Weights of a small image VAE.
Data: trained on rendered scenes of toy objects such as cars, trees, mugs and chairs, 195000 training examples, 6.4 epochs.
Rows from block 5 of the encoder of a small image VAE, named by matrix and row number. Rows with one number belong to one channel. Each number is 128 + 32 x the weight over its row's rms, rounded and kept within 0 to 255. All counts start at 0. Numbers have three digits each. After the name is the row's rms in percent of the matrix's.
Before each channel's rows are labels from the 100 images, of 14976, where the channel reaches its highest value: "top examples" is what is common among them; "place" is the part of the image that holds the peak. Only what is clearly more common there than usual is listed. The data: rendered scenes of toy objects such as cars, trees, mugs and chairs. In brackets: how many of the 100.
# convs1: 3x3 conv (encoder.blocks.5.convs.1.weight, 112x112x3x3, each kernel summed), inputs 0-111
# convs2: expand pointwise conv (encoder.blocks.5.convs.2.weight, 448x112x1x1, transposed), outputs 0-89

top examples: count: one (88)
place: centre (40); middle left (31)
convs1.76 094:140111137178117082151110122152169148099107052158130103096126106136110089129135155151153091100082121076164124165104116128135132164189153116128093096095160109128081111101125133150144113138185090109082170122116145127147205172099096160139124154094162087138113072119181131103188168137131126061157122203204146058145142141101116139161095135186
convs2.76 094:143134131143135146127136178144102132133132136126129129137124130125134128125120128126094138117151142128144133135134143135131128129118124141129124108129136124116134133125128136140119118152115133106126123174134145085130132148141113103119146146115123100107119118128121091162

top examples: barrel (26); largest object: barrel (25)
place: centre (35); middle right (29)
convs1.99 102:151141126132152117236149139109143163113069181133077146141118091123109152132142164160109120152100142067117103059079150102083134132109177078116154061130153124204105124116095134138042111128122120110153136109099109110185143134149091131100107049076148123099088134086127077141125116111085107130114137096135120111115103077103132071084093108142
convs2.99 090:088108111119123096081103139153110150126180139119143096102156127135114160150128107155118108157101148108136071255090167097130098162185125180092087121150121085098150105038084152132120126071126139163148120181163154117081123162126104133147100103155120148160099139186144106109

top examples: count: one (65)
place: centre (35); middle right (32)
convs1.71 075:136102113179101127123167135164105180130127118125068121119116136091107129130128114123059123099128148112094184050111190051123103112167115096107108132132150072100102151171150126137143160161088078132096138157092172196138165163158149112160063134163209169085133177136154176172149130082135113119093135113156140141129171117138130143164170182153
convs2.71 085:065141142112117088144104182112162143109123103136105147107127094196133129146123116157142126117180110129102133120150124122127130102104168137051071080065130162178147118082157084142109166140097135130139175154134118112099099119151121124083174140147157151186142109120157118098

top examples: count: one (85)
place: centre (32)
convs1.67 103:128101129151103107137093161140127152092068122059131184131175103114138142118113049152136166132113166136118128130065126122073123094087124116059200142137130102107112172124171126112157160161146114123132090132135098114119138140147127117127065082095116132093157203139092237126162142097133151132149146092139119224107168147134107128117185162129
convs2.67 127:141130125130131122137131102130116131132125131120135124129140124117146135125128154122121123127127131116137120124144135147133129124127128124132129126129124153128125147131139130132124147140140137114133122155124124131125132138121132128128121127128110121135131130125130119129

top examples: light from behind the camera (56)
place: middle left (34); centre (32)
convs1.104 084:110103161124089114121087160139108138119130087066079126120177075143149160095136130109173145088122164127085149068135072116122089164129116131092073052112173092132055064117106161119112108128122089137087122079105114116149094126142159109098110125079084107146142104140096173139155093080175109101130116083128127136091078140101042172162171157128
convs2.104 103:208175120134165132122195164143105200128151161136125115136142147123153132080125176145137175090153120222158156109172121162121193166139154139148134131151106176112137159148162155138098163187217114153138072139142126101112152134149124236201183152103209115168112070157089174101

top examples: red object (39); its colour: red (32)
place: middle right (28)
convs1.94 086:120161116189098148106123200127170147156137095115106113099140128093106120178179158159173159129142115137138108128134101132084149158119090124174115077098123184094123120106127113109142131063141127102064223156130081157098149149117227094111094095118139159086121107163125163136209132108161106206124134109099087092139112139085125121125160153095
convs2.94 092:100131147120168162177140113130123113142149116136151113125128120167100146124112123134132168113120147123106134152124146135147113068126160160113137180101103109071159122147111163158072128129097000137122144152127118139149144142133150166161127152085094117148108111100098135113